Weights of a small image denoising autoencoder: batches of 64.
Rows from block 7 of the encoder of a small image denoising autoencoder, named by matrix and row number. Rows with one number within an expert belong to one neuron, the router's apart. Each number is 128 + 32 x the weight over its row's rms, rounded and kept within 0 to 255. All counts start at 0.
Before each expert's rows are labels from the 100 images, of 14976, where the router gives the expert most weight on average: "responds to" is what is common among them. Only what is clearly more common there than usual is listed. The data: small renderings of single solids in any pose. In brackets: how many of the 100.
# router: router (encoder.blocks.7.mlp.router.weight, 32x192, trained with AdamW), inputs 0-95
# up: expert up (encoder.blocks.7.mlp.up, 32x48x192), inputs 0-95
# down: expert down (encoder.blocks.7.mlp.down, 32x192x48, transposed), outputs 0-95

# expert 8
responds to: black (47)
router.8 [152 120 125 164 114  33  99 145 110 109 162 127 164 104 126 117 129  97 119 156  81  90 168 111 110 130 105  87  87 155 129 127 156 141  87 101  97  68 118 145  94 129 107 145 106 157 101 114  99 125 150  59 149 135 187  64 156 145 113 102 135 142  57  85 116 118 143 176 112  37 116  83 123 130 115 136 107  95 102 156  86  83 135 124  69 136 174 161 141 125 129  57 111  83 100 104]
up.22 [149  94 110 159 162 121 126 148 172 155 137 140 183 122 183  98  83 139 128 134 158 124 148 132 103 103 142 103 115  98  89  83 151  91 144  89 174  90 134  98 107 133 156 159 168 145 181 125  96 141 106  92  65 120 152 142 108  68 146 117  83 106 140  98 191  93 166 109 139 137 118 136  65 131 126 112 131 247 183 157 143 139 120 135 157 129 152 145 130 109 112  94 121 102 123  78]
down.22 [163 152 163 133 128 165 106 111 117  93 169 107  82 121  94 133 126 145  90 140  99  64 163  93 141 157 128 110  96 139 153 163 115 184 144  99 136 179 154 119 142 122 151 113 144 175 132 141  79 114 179 127 161 138 137  83 152 149 165 160  94 131 179 163  58 166  85 165 113 144 117 187 158 139 149 139 141  70  69  68  74 135 143 102 132  90 130  85 145 153  81 159 113 114 151 102]
up.23 [173  98  93 114 117 165 155 166 137 101 150 145 174 118 138  96 143 139  99 185 181 127 222 166 137  83 192 127  99 174  94 169 140 159 124 144 194 127 163  88  90 158 168  88  47 161  74 105 129 145 142 105  94  91  95  82 115 103  90 160 113 148 135  95 161 108  54 124 182  85 131 117 153 108 129 142 128  99 117 131  97 119 122 176 114  62  82  95 158 100 134 130 164 149 144 122]
down.23 [104 136 130 136 189 103 149 188 176 153  71  92 128 110 179 158 155  93 215 118 104 152 124 146  95 166 134 122 157 131 140 144 130 134 135 154 177  72 117 175 144 131 116 102 142 108  80 125 152 189 126  88 126 113 167 160  74 102 144 141 165 110 126 123 121  84 148 108  96 125 120 139 156  51 123 138 123 131 134 118 146 125  88 117  96 176 120 105 132 193  98  89 179 113  75 122]
up.24 [153 185 110  76 118  79 115 130 164  99  93 118 130 159  95 144  75 170 153 127 125 125 175 139 152 132 134 139 171 128  99 185 110 116 156 151 255 108  71 139  83 104  99 104 124 162  99 104 155 112 162 157  97 133 129 114 113 135 135 135 126 194 109 172 166 125 106 157 114  89  88 167 123 105 116 115 118 209 137  61  96 117 125 111  86 192 133 151 138  94 143 160 124 150 150 123]
down.24 [183 150 121 139 133 186  74 117 159 163 159 127 152 116 101  83 149 126 139  97 171 161 183 120 110  88 166  98 183 150 101 104 138 156  71 143 157 139 119  93 124 106 145 112 145 123 207 107 171 150 145 138  86 173 123 179 148 113 106  78 126 110 155 139 171  84 164 159 109 136 130  72 117 154 140 133  93 173 124 132 122  87 137 123 109 108 170 141 126 132  91 113  71 148 138 130]
up.25 [175 158 141  97 139  98 139 149 144  98 183  98 117 149 154 135 160 153 128 145 137 156  82 130 108  60 157 129 156 124 143 107 107 193 155  89 228  91 109 152 139 150 110 140 104 124 109 117 139 171 166  84  88 118 117 147 112  86 113 130 153 127 196  96 134 168  61 156 108 207 126 153 109 163 120 159 184 121 127  75 193 129 148  72 133 103 192  87 146  99 177 128 115 167  98 169]
down.25 [163 157  89 141  86 176 117  80 126 155 134 118 136  67 131 160 113 145  71 157 129  97 189 108 169 136  79 123 169  80 158 102 162 114 129 105 162 148 178 164 135  81  79 112 139 196 104 121 128 130  87 136 163  93 173  88 137 159 126 151 128 167 117  71  67 124 140  41 103  95  96 169 111  98 102 144 182 118 162 166 126  90 126 154 110 136  51 108 183 129 111 102 139 120 149 146]
up.26 [181 117 165 158 101 131 108 105 104 145  97 107 150 148 123 151 176 138 122 179 107 139 135 114 109 160 116 107 180 147 140 121 113 195 124 110 255  98 118 133 151 152 170 105 115 105 175  82 101 195  90 124 133  89 119 131 166 131 130 143 118 144 152  95  85 124 153 122 102  99 156 100 110  97 128 122 165 149 139 123 126 117 184 107 100 119 188 103 128 154  76 163 136 161 167 149]
down.26 [155 124 135  84 124  88 185 107 221 162 132 140 158  98 118 100 197 167  69 121 109  85 143 129 125  90 113 132 165  90 124 164 171 160 129 135 203 114 114  79  48 135 129 124 104 139 100  67 116  84 122 116 199  82 113 163 129 139 138 195 163 153 108 165 152 126  77 135 176 105  75 112 114 173  79  98 143 134  58 126 115 147 107  85 126 151  73 123 142 113  91 119 137 152  64 102]
up.27 [ 80 189  67 140 137 145 132 141 162 119 175  91  84  78 112 100 162 124 170 146 116 152 142 119 153 210 149 116 167  71 163 125 124 137  88 171 247 124 123 147 127 105  81 100  98 136  96  78 120 151 112 137  96 148 100 168 122 158 138 170 214  63 135  57 139 160 149 168  81  77  85 101 127 136  95 181 155 169 117  58 124  91 154 119 137 154 113 103 100 123 131 162  82 143 175 127]
down.27 [149 189 167 158  97 173 172 116 133  96 123  93 168 130 101 117 113 148 131 138 142 136 164 140  91 100 116 152 104 144  82 164 125 253 132 133 106 161 141 129 144  86  96  86 117 104 115 148  61 172 109 119  78 138 111  91 145  97 127 198  83 120 163 124 119 166 112  83 137 129 102 162 106 145  91 101 164 128  86 134 142 109  99 137 119  65 124  80 110 131 135 106 107 138 126 105]
up.28 [ 46 114 115 159 137  72 165 140 131 148 194 163 126  78 133 149 148 105 100 126 134  85 124 128 127 101 142 132 146 132 122 116 133  95  85 110 255 150 126 138 117 110  83 133  70 126  74 129 195 103 196 147  89 100 120 127 113 152 145 121 187 139  64  68 147 154 146  82 198 122 128 110 148 160 129 170 144  95  95 119 146 126 199 139 154 159 112  66 138 123 140 133 144 126  94  94]
down.28 [104 147 152 101 172 174 134 207 100 157  91 125 151  84 184 124 171  89 139 158 111 118  83 130 144 127 149 118 163 162  82 180  73 117 132 101 114 140 115  88 117  71 149  79 120 142  73  81 132 159 138 152  91 113 120 128  83 164 135 126 171 175  81  92 118 152  39 194 193 147 136 118 187 127 166 122 139  63  96 108 110 119 152 118 125 190  82  81 137 110 115 130 145 157 156 112]
up.29 [150 138 132 142 185  97 137 188 127  71 136 171 101  89 139 142  92 137 186 104  99  74 167 111 119  86 160 183 106 131 155 153 122 170 107 112 255 103 140 123 140 132  78 118 154 143 114 112 170 163 131 137 123 117  96  94 142 144 164 107 187 180  79 127 147 117 136 116 134 135 147 118 162 107 110  94 108 117 126 114 142  82 136 157  78  98 128 103  60  98 168 189 154 109 112 117]
down.29 [154 152 151 128  91 162  74 123 197 192 130 122 159 110 153 153 117 115  86 130 156 156 124 131 148 116 134 100 122  85  85 110 149 141 112  72 193 115 141  91 108  97 112 130 114 128 132  79 192 129 161 102 157 158 179 175 163 159  97  82 126  88 134  77 156 178 102 129 123 112 121 128  70 152 105 181 173 141 149 176 139 133 163 109 154 143 143 147 105  97  71  68 114 151  37 137]
up.30 [117 168 128  92 143 108 107  60 139 164 101 116 200 183 124 141 129 123 171 150 129 152 123  79 135 156 164 150 163 114  97 134 109 138 138 162 239 115  65 109 114 119  87 130 173  76 109  91 154 155  97 166 126  65 168 139 150  97 124 154 196  70 127 175 161 102 123 113 120 110 185 115 114 131 101 120 109 183 126 121 144 102  99 100 110 166 128 134 166 138  98 111 163 167 131 162]
down.30 [124 111 154 154 154 142 173  71 170 105 108 127 140  76 127 145 153 176 103 119  92 147  95 130 147 117  93 151 137 147 129 147 143 119  96  89 159 118 139  97 112 104 116  81 120 178 118 140 171 142  84  81 141 129 154 121 168 116 107 162 194 150 192 128 132 162  65  94 144 172 120 150 152 113 125 148 158 117  73  99 160 163  89 168  89 142  88 124 134 128  91  97 133 134  91 175]
up.31 [165 108 143 102 123  86 127 135 128  98 121 112 123 111  65 107 178 161  95 136 123 129 114 104 157  93  61 127 225 123 122 145 110 163 114  79 255  90 113 109 179 154 136 140 156 144  88 103 132 147 170 157 146 131 107 136 154 140 157 154 152 118  99  71 147 137  65 100 116 194 105 122 146 165 121  77 149 160 135 103 117 113 148 132 149 114 165  98 105  93 115 164 124 122  96 107]
down.31 [101  90  83 147 121 110 121 172  95  87 154 126  72 146 114 155 142 150 139 132 123 120  82 128 149  82  92 201  98 132 134 117 155 153 140 137 121 140 137  71 163 113  95 115 107 133  99 175  94 106  67 127 105 143 163  95 168 100 114 127 138 163 210 129  78 153 134  95 118  66 112 173 180 132 215  59 127 156 136 109 113 112 115 149 114 105 148 140 133 188 164  93  92 143 124 109]
up.32 [188  86  78 104 128 113 102 151 151 129 142 171 147  42 120 104 172 107 137 196 158 118 195 154 175 110 178 122 122 187 124 150 182 104  83 170 219 151 199 148  90 115 187  33 120 132 139  84 121 132  79 144 110 132 141  96 125  81  88 149 122 141  86  75 138 129  72 147 151 130  90  97 143 113 149 173 137  54 102 127 131  99 111 141  94  73  99  95  80 135 113  83 140 169 123 102]
down.32 [146 129 154 118 208 146 132 139 177 120 130 115  87 123 174 133 171  79 177 101 139 166 172 195 131  91 169 150 136 113  77 113 134 152 135 171 148 108 116 137 147 139 106 130 111 179 109 143 141 177 180  60 103 161 147 154 143  70 121 110 145  77 134 135 196 126 127 145 103 120 107 135 164 103 132 118 137 128 130  60 155 156  81 183  98 129 152  97 111 168 157  65 132 113  93 138]

# expert 28
responds to: white (25)
router.28 [ 39 137 131 103 160 116 130 187 158  99 158 121  66  78 135 107 170 172 164 143 135 123 115 121 127 142  78  84 113 147 107 150  62 133 116 133  79 158 171 158  95 114 117 148 104 112 140 137 119 101  96  97 106 102 134 128  78 106  63 150 106 152 102  93  90 189 147 147 105 146 133 137 153 127  80 107 135 126  66  61 156  81  82  99 121 166 132 180 115 176 138 141 159 129 136  77]
up.22 [186 151 126 198 143  84 123 118 111 104 178 123 106  97 134  89 109 114  88 136 130 157 153 119 151 115 163 163 174 122 142 144 147 139 123 150 255 119 132 183 167 159 123  88  57 134 134  82 167 159 140 121 148  91 137  60 187 148 144 138 120 171 109  76 133  99 112 131 137  88 114 125 112 126 111 180 122 170 184  88  91  57 156 138 139 141 168  85 124 162 110 130  95 129 180 106]
down.22 [167 167  96 194 142 113 107 106 105 148 135 110 179 135 117 113 136  89 115 155 108  99 156 199 187 102 152 200 180  51 103 133 180 130  76  99 122 129 172  70 119  93 113 100 143 180 135 127 156 157 122 151 172 113 177 126 211 173 118 188 120  93 101  61 171 145 107 129 163  73  93 140 113 123 132  89  83 133 141 147 102 100 119 176 135 129 103  79 119 107 147  62 121  92 133 122]
up.23 [161  65 146 142 135 108  82 133 179 119 156 135 108 100 122 110 169 141 122 159 118 108 102 163  99 151 125 122 176 161 124  96 118 108  80  78 255 142 159  96 163 119 106  94 136 122 137 166 177 124 148 129 138 126 131 115 137  74 138 122 144 176 136  48 124 158 120 122 124 120 130 124 145 129 161 136 128 107 148 108 174 125 126 131  92  71 144 126 143 172 107  70 143  95 117  90]
down.23 [105 158 138 116 115 180 113 106 142 202 129 127 185 170 108 150 136 109 176 132 129 154  97 132 127 112  86  46  57 121 144 135 136 124 152 165 157  82 119 180 137 135 133 157 156 106 149 127  11 143  48 125 132  91 206 160 141  89 116 149 162 110 116 146  75 104 163 120  80  96 102  81  81  57 129 131 115 119 123 186 138 103  69 120 100 165 139 132 187 160 126 146 175  97  93 163]
up.24 [104 144 145 118  90  87  93  78 119 178 101 109 135 105 121 140 101  86 140 134 129 176 159  90 146 101 126 170 133 104 135 152 102 141  89 136 247 158  89 123 189 174 105  81 163 102  75  93 154 132 108 125 108 112 100 104 246 112 194 173 109 132 124  83 118 104 145 171 145 196 141 127 113 134 104 184 120 174 131 123 145 112 121 112  75 132 131 122  42 135 107 139 135 125 169 139]
down.24 [214 136 151 119 171 111 115  58  99 124 127 115 125 134 163 194 143 135  91 137 172 105 145 153 135 119  98 182 122 132 161 117 157 105 132 155  93 134 143  71 169 106 140 140 148 106 168  76 125 149 103 161 129 109 156 179 130 146 116 114 124  93  83 152 138 191  94 130 114 105 133 129 128 137 108  75 106 156 104 142 172 153 133 122 140 114 139 134 132 105 217  86 116 188 103 184]
up.25 [125 122 125 149 124 123 137 118 167 138 150 155 128 135 101  98 201  91 120 162 124 104 119 182 137 111 201 140 126 164 145 146 149 118 126 175 232 138 175 166  86 121 155 133 163  99 125 107 118 130 124  95 169 144 135 121  89 108  98 149  90 124 133 145 132 134  82 145 138 158 127  53 128 126 171  78 126  22  77  96 149 169  85 113 109 113 157  49 104 186 125 141 153 140 124 103]
down.25 [115 119 179 149 116 100 109 100 170 105 112 127 143 108  91  95 106 190 101 134  97 139  95 114 176 104 100 112 110  71 150 177 130 150 149  86 170  63  95  97 117 138 101 151  65 103 137 149 114  87  77 111 206  83 139 122 153 106 159 145 133  85 134 151 121 161 108 167 122 128 146 145  92 162  65 158 148 123 128 148 144 151 144 108 144 107 102 136 163 118  83 125 145 100  76 107]
up.26 [113 160 121 128 120  75 139 133 154 108 126 124 164 129 119 130 165 107 122  81 194 162 129 162 124  99 114 157 131 109 120 110 134 118 148 159 255 148 113 157 129 106  96 143  78 145  88 114 168 177 142 126 134  91 169 140  88  71 130 176 120 179 125 124  66 177 131  91 115  76 126 119 139  93  95 154 143 113 129 121 101 130 196 123 111 168 148 120 115  92 133  84 137 118 100  99]
down.26 [118  91 101 174  68 130  90 135 175 149  97 162 177 127 126  95 162 121 130  93  90 124 101 133 143 148 116 105 161 108 121  96 171 136 165  85 163 123 126 129  49 131 126 192 164  50 190 148 136 113 107 134 110 111 142 129 139 108 134 123  74 118 152 141 114  69 138 112  98 112 155  69  45 152 114 112 127 145  96 171 145 150 131 114 114  94 113 135 139  82  97 140  87 135 144 118]
up.27 [139 124 123 186 132  44 115 100 128 108 145 116  88 136 117 130 115 156 120 120 120 123 130 108 129 176 132 118 116 150 118 124 132 206 139 121 255  96 148 111 119 105  94 109  82 171 125 116 162 123 144 145  76 138 152 145 191 137 169 120 111 204 143 137 136 138 135 135 124  67 166 135 159  91 119 118 119 132 111 147  84 147 146 124  85 135 133 137 155 107 154 123 116  71 128 148]
down.27 [150 147  92 142 109 166  95 136 111  98  99 160  89  83 132 112 106 144 106 155  63  76 120  98 174 141 109 141 149  60 196 135 129  83 109 155 133 131 148 160 120  94 135 125 121 121 147  75  95  86 117 155 182 109 107  71 135 144 143 104 144 145  88 129 110 176 114 133  89 170  56 120 105 144 108 128 139  98 151 133 137  81 150  70 150 162 120 108 140 105 138  92 166 138 150 154]
up.28 [140 150 136 158 119 103 153 148 150 129 168 103 149 107 158 162 119 119 133 128 148 138 150 105 192  88 114 139  99 105 109 105  82 150 116 113 255 108 101 179 122 110  99  84 127 122 107 123  86 136 152 166 146 127 113 118  83 131  87  76 157  96  29 138 125 103  90 203 138 131  88 123 118 112 101 194 134 145 130 104 133 105 170 120 124 147 185 113  73 177 153 148 102 139 143  82]
down.28 [129 112 147  86 177 128  75  79 138  77 108  98 112 107 177 162 116 178 139 199 147 144 143 107  82 145 192 105 111 145 168 157  90 124  78 147 109 172 135 127  86 112 153 103  98 165 159 133 184  90 124 120 185 129 125 113 198  85 111  93 168  99 141 138 153 124 151 164  88 120 119 106 134 150 158  48 139 170 124 154 150 173 125 138 104 135 134 135 183 139 127  59  93  83 123 137]
up.29 [127 126 160 185 148 112  85 152 172 123 153 126 156 123  99 116  96 139 101 111 123 158 183 126 141 177 140 126 137 134  88 118 134 141 154 142 254 126 147 116 146  74 102 117  84 132 126  68 210 112 134 113 167 104 177 156  79 144 151 176 161  83  98 102 125 131 122 124 177 181 127  53 102 153  63 147 127  89 158 114 100 125 154 159 103 121  88 111 115 147 127  67  67  95 102 143]
down.29 [152 177 170  93 133 141 108 150 155  90 144 112 117 155 137 137 148 120 191 119 159 110 165 130 146 104 170 129 116 168 121 154  66 122 136 133 143 129  95 122 165 129 179  91 133  86 101 129 103 113 162 116  92 121 108 140 106 103 138  99 144 119 133 127 152  96  67 101 143 150 149 113 150 164 128 138 115 181 100 172 112 102 117 120 112 115 131 134 165 193  92 129  82 132 152 190]
up.30 [110  97 117 115 164 101 148 161 125 107 162 128 153 126 172 105  81 166  76 130 138 100 155 149 126  53 145 149  92  78  94  68 124 176 145  80 161 114 105  69 124 186 124 125  45 142 113 153 165 104 171 100 112 100 117 165 126 131 146  87 149  51  87 129 150 125 119 145 166 171 128 138 136 161  94 117 115 209 203 144 155  83 151 159 147 138 140 126 107  62 152 155 128 104 123 106]
down.30 [132 120 121  99 120  96  71 122 194 114  86 136 153 154  95 100 156 186  96 124 103 127 145 170 101 177 121  83 108 125 147 130 156 115 120 138 132 160 133  49  68 126 117 140 100 123 168 125 110 152 121  98 146  80 151 107 182  51 107 109 128 124 165 118 143 125 152 108 136 127 120 104 120 147  87 131 124 125 117 153 151 111 115  73  86  92 133 187 101 158 122 152 153 139  28 127]
up.31 [167 112 106 140 129  91 141 150 144 203 150  99 174 161 129 117  46 117 126 141 109 156 113 156 152 124 137 186 158  65 109  73 128 155 157 139 255  99 106 151 133 112  89 143 110 159  76 127 163 197  91  79 114 124  92 115 152 134  87 153  90 133  92  67 153 153 143 139 162 156 123 154 117  90 136 134 112 131 125  67  57  64 155 160 105 113 176 154  97 131 141 130 117 133  94 105]
down.31 [113 104 131 115 215 144  72 149  96 123 184 126  76 130  54 156  88 105 104 163  97 115 161 125 128 118  99 154 129 106 132 111  77 121 174 128 130 137 140 129 154 114 157  94 129 136  88 119 141  99 148 108 154 172  83 128 176 115 169 137 121 142 153 142 110  94 192 132 141 118 120 155 126 150 144 136 105  99  99 128  13 110 200 160 159  89 129 108 115  87  78 134  90 212 186  83]
up.32 [136 172 171 134 101  95 162  94 125 159 118 127 122  98 135 179 160 124 129 163 148 108  88 122  86 106 168 185 200 132 116 151 113 199  80 101 253 132 118 106 136 145  65 113 163 193  95  64 130 151 157 150  89 123 165 125 150 141 169 172 141 121  75 107 117 192 126  41 120 110 155 119 128 186  99 123 100 100 200 174 120 112 199 138 145 159 118 105 173 114 126 127 145 159 120 136]
down.32 [ 51 146 159  85 126 140 124 123 142 139 152  55 123 127  71 110 139 111 140 105 126 139 169 146 123 131  74  76 127 111 172 105 106 110  88 170 141 154 122 116 133  73 134  98 141 124  96 107 105 123  83 126 133 114 188  92 122 206 155 121 110  18 173  65 133 138 188  94 150  97  64 141 127 128 168 150 143 132  51  99 103 147  73 116  86 140 175 160  98 116 157 108 106 164 123  88]

# expert 20
responds to: white (26)
router.20 [ 69  97  63 114 176 111  89  99 143 120 129 180 163  97 115 104 162 183 106 127  90 126 165  77  96 123 196 154 117 161  97 146  98  94 190 124  89  81 127 147 140 152 122 126 116 135  95 137 129  98 173 139  99 135 191 147 106  65 156 121 162 153 160 128  31 114 102 102  82  96 134 134 118 142 127 171 115 158  77 116 150 164 144 136 109 115 141 139 128 123 122 117  74 183  91 142]
up.22 [165  91  84  81 113  75 139 143 150 138 120 112 106 154 155 152 141  86 120 173 126  98 124 168 140 108 105 211 119 117 165  78 150 125 145 115 244 133 126  97 103 128  86 133 150 138  92 118 149 184 101 120 157  77 163 120 129 145 134 127 176 119  50 111 115 136 145 199 163  80 125 132 151 136 137 151 118 155  80 133 108 137  75 107 110  54 110 152 127 129 134 101 138  95 134 161]
down.22 [143 182 144  78 142 105 118 188 130 192 148 111 153 116 110 118  87 127 111  84 139  89 191 121 157 143 138 135 164 138 180 106 116  98 135 183  91 161  97 168 113 101 215 108  94 136 204 103 118  73 164 153  95  86  66 111  94 139 128  99 134 133 143 122 107 137 150 155 160 177 126 126  94 122 138 126 156 142 138 158 146 113 110  83 105 120 179 162 105  93  74 162 113 129 158  46]
up.23 [107 133 124 106 125 146 145 159 147 159 168 158 140  80 165 125 116 131 149 128 125 126 204 128 175 180 160  68 116 149 110 108 117 114  57 109 255 108 124  99 106  97 107 114 208 114 124 134 138 107 167 143  76  65 152  93 104 116 124 132 102 203 118  78 127 108 122 162 150 101  85 112 111 123 118 205 118 124 136 161 129 126 114 141 144  87  96 106 106 154  79  89 127 100 178  87]
down.23 [176 180 157 177 121 138 124  69 114 117 116 100 118 103 121  90 157 115 123 133 116 157 141 103 121 106 116 124 182 128 154 149 141 104 110 127 121 141 135 104 107  82  89 137 178  92 194 151 115  78 131 156 172 180 127 159 144 152 154 142 169 106 122 175  88 133 111  61 132 135 110 163 105 150  92 125 126 150 137 119 167 135 138  48 167 178  76 106 152 105 114 112  88  99 138  92]
up.24 [141 156 154  85 123 152 184 176 107  86 155 156  88 111 106  56 124 161 115 101 109 102 141 109 137 148 129 120  95 173 151 130 158 214 151 130 147 158 116 122 149 158 147 148 128 117 121 174 113 162 210 160 101 168 111 108  88  65 130 159  77 132 161 185  72 103 142 151 142 152 118 165 167  67 126 167 116  94 103  82 133 145 163  89 123 114 152 158 124 159  71 214 115 132 113 169]
down.24 [130 165 138 169 152 125  91 142 177 132 113  99 122 146 115 161  98  60 114 147 199 120  89 134 118  94  92 145 156 154 132 158  46  52 130  83 191 134 145 109 166  91 122 126 116 158 110  89 137 112 166  92 129 166 159 126 140 214 113  95  89 164 122  82  59 139 117 115 108 102 155 119 171 118 197 109 101  99 128 127  70 141 144 186 124 163 182 117 141 138 114 153  83 108 162 123]
up.25 [131 155 129  99 117 155 111 148 137 138 120 100 158 145 149 121 106 143 100 117 154 149 166 129 103  35 127 146 112 110 134 133 147 167 104 109 255 101 111 167 106 162  74  81  80 171 110 128 183 164  96 140 134 117 167 161 181 143 140 111 131 111 170 128 212 208 107 175 153  68 122 126 108 111  94 155 118 158 122 116  88  59  74 122  69 170 183 142 115 168 130 113 132 119  89 111]
down.25 [140 156 117 203   4 169 112  97  90 109 134  97 103 110 166 157 116 100 168 146 151 155  84 140 187 125 159 109 120 128 146 110 133 107  87 138  74 119 160 129 116 112 137 159  44 131 154  95 214 158 136 122 123 167 149 114  97 130 151 125 102 151  91 122 104  87 139 113  92 168 158 100 116 134 142  90 132  95 150  93 152 176 149 144 137 140 144 104 114 124 163 128  97 111 136  96]
up.26 [107 160 122 102  94  75 142  61 135 115 208 149 122 109 138  86 128 105 169 115 123  97 124 102 139 118 123 109 155 138 181 108 103 187  55  93 255 137 118  51 130 155  89 108  95 150  99 118  95 141 166 165  97 132 169 152 186 116 105 121 164 200 128 143 104 132 143 130 153  82 146  93 160 140 149 148  99 144 105 101 111 120 166 120 131 124 167 119 142 108 133 123 132  83 174  90]
down.26 [ 96 136 150 108 102  87 178 184 114 100 158 170 146 136 114 131 120 135 110 122 137 123  94 176 168 127  97 160 178 107 155  97 110 147 173 101  89  99 150 105  71 142 122 126 131  45 145 133 155  69 163 135 137  84  78  71 153 166 136 140 100 139  96  88 108 131 178 158 149 146 105 116 141 158  99 111  97  92  93 158 137 135 100 133 129 109  38 147 131 109 145 178  38 133 129 114]
up.27 [129 162 106  53 194 132 111 168 136 182 119 115 104 153 158 196 172  92 144 103 123 138 131  89 105 190 109  99 161 140 124 164 119 177 155 144 129 110  63 191 147 161  87 138 189 132  56  72 163 104 142 111  73 100 141 151  83  75 103 143 129 101 143 136 158 139 100 122 145 124 143 112 128 103 137 171 137 121  62 108 119 130 105 130 120 155 143 105 108 121 165 135 147 164  83 150]
down.27 [149 169 152 116 191 105 125 120  83 209 130  52 150 124 182 149 115 120 162 152 111 151 137 132 106 159 122 103 188 103 107 159  86 138 151  93  76  92 110 121 168 123  79  88 169 143 102  45 168 143 119 123 123  54 168 193 136 156 181 147 129 113 162  88 115 119 100  99 146 153 140 148 120 144 148 158 182 134  76 122 103 138 114 171  96 142 109  50 127 111 118  89 141 106  88  74]
up.28 [136 133 150 158 134 198 127 111 192 147  97 162 116  75 133 185 191 146 166  71  81 122 147 113 154  55 144  94 128 149  95 152 156 149 124 130 208 108 120 137 166 139 163 100 136 117 138 147 121 106 172 133  69 111 168  67 101  71 141 139  95 161  96  99 158 122 180  80 123 139 108 125 120 109 119 183 134  85 140 136 143 161 101 120  96 121  99 111 107 135  99 104 149 130 133  95]
down.28 [164 145 126 134 105 154 143 117 133 127 113  34 141  83 124 122 144 120 158 183  84 200 113 144 125 128 141 145 132 122 185 114 165 152  90 106 171 140 162 125 117 126  72 125 179  71 171 127 110 129 167 119 138 117 155 100  82 101 155 117 109 192 108  90 106 151 138  71  81 142 126 131 115 141 105 153 162 121  88  97 130 153  99  84  94  85 167  86 111 157 119 137 109  88 193 103]
up.29 [111 104 164 128 100  67 119 154 131 139 210  97 121 120 105 141 129 151  81 109 105 148 107 119 151 131 101 106 143 112 138 101 125 116  78 143 255  77 108 130 140 103 108 120 169 139 144 132 168 130 112 150 104  88 129 140  93 113  99 126 100 158  99 104 139 145 147 133 123 189 230 133  91 112  58 143 109  99 150 110 139 116 148  83 126 138 174 122 107 176 119 128 146 118  62 100]
down.29 [201 164  96  97 118 101 137 129 135 122 148 157 100  92 165  83 196 155 142  90 115 122 183 162 117 162 120 176 124 106 146 106 180 184 141 116 100 140 169  99  68  92 142 141 121 154 176 153  64 109 115 167  48  91 116  65 195  72 151 123  84 112 120 121 162 163 144 175 149 131 101  86  79 124 177  78 165 204  84 145 144  93  98  83 120 103 126 101 141 138 152 111 150 198 157  86]
up.30 [111 119 120 129 103 143 114 170 120 161 121 139 153  97  78  92  99 119 129 134 107 103 147 117 120 114 110 132 122 166 159 133 100 140 123 130 255  98 150 205 145 129  62 120 145 131  71 129 172 132 134 151 235 122 169 130 111 106 158 147  66 151 138  75 122 136 139 130 121  81 138  99 145  92 133 135 116 100 128 124  55  91 117 167 130 138 139  94 107 190 116  95 135 132 125 125]
down.30 [ 84  98 163 179  98 123 128  83 156 150  97  94 131 124 121 145 108 119 154 130 118 131 105 106 126  74 140 124 156  76  90 143 101  99 156 109 190  77 106  94 130 115 105 107 136 132 135 113 195 107 112 120 172 185 220 136 181 163 133 114 175 185 125 128  97 130 132 127  52 129  65 125 158 125 161 123 152 105 145 163 157 112 131 128 110 115 129 149 142 198  61 101 143 142 115 148]
up.31 [138 185 106 155 172  53 162  98 127 163 193 135 108 125 135 160 112 140 148 129  96 116 163  62 128 105 109 104 158 139 163 140 122 137  90 121 255 141 117 113 155  80  75 140 118 130  99  73 206 121 184 151  84 120 149 137 113 125 151 133 106 255  98 154 137 129  97 127 102 107  99 102 169 103 118  97 102 100 143  89 101 132 162 127 131 130 115  89 114  76 115 127 128 121 207 148]
down.31 [196 101 105 138 108 151 125 147  91 118 145 135 113  77 149 157 115 126 135 123 109  99 106 172 141 146 177 157 132  64 132  98 158 171 145 165 147 150 158  92 130 173  94 113 163 142 154 157  69 139 118 106 145 115 183  61  77 124 159 178 101 139 116  88  90 149 145 128 130 180 198 143  97 145 106 129 123 127  92  53  93  82 124 134 103  70 120 171  33 161 118 168  99  86 174 107]
up.32 [155 168  88 145 157 113 120 130 121 165  81 119 126 159 118 110 104 121 129 133 134 153 149 164 112 127 116 116 136 154 146 107 150 149 118 109 209 141 143 148 154 164 113 108  26 157 141  80 193 123 132 126 134 142 197 154 107 201 122 171 130  23 113 115  92 145 143 166 139  92 140 146  96 129 144 178 147 166 135  89  72  86 140 164  60 133 155 112 167 145 125 102 113 142 134 122]
down.32 [ 99 110  99  96 115  86 107 144 127 154 159 146 125 115 124 143 152 123  91 133 112 126 111 134  98 147 133 142 173 147  94 138  88 147  60 111 113 154 137 129 106 134 168 126  67 112 118  77 234 119  88 159 147 104 122 104 142 181  73 108 165 184  70 121 144 148 134 146 133 121 137  87  94 130 118 192  80 131 129  93 107 139 109 124 120 164 151 113 174 193 151  99 183 135 144 107]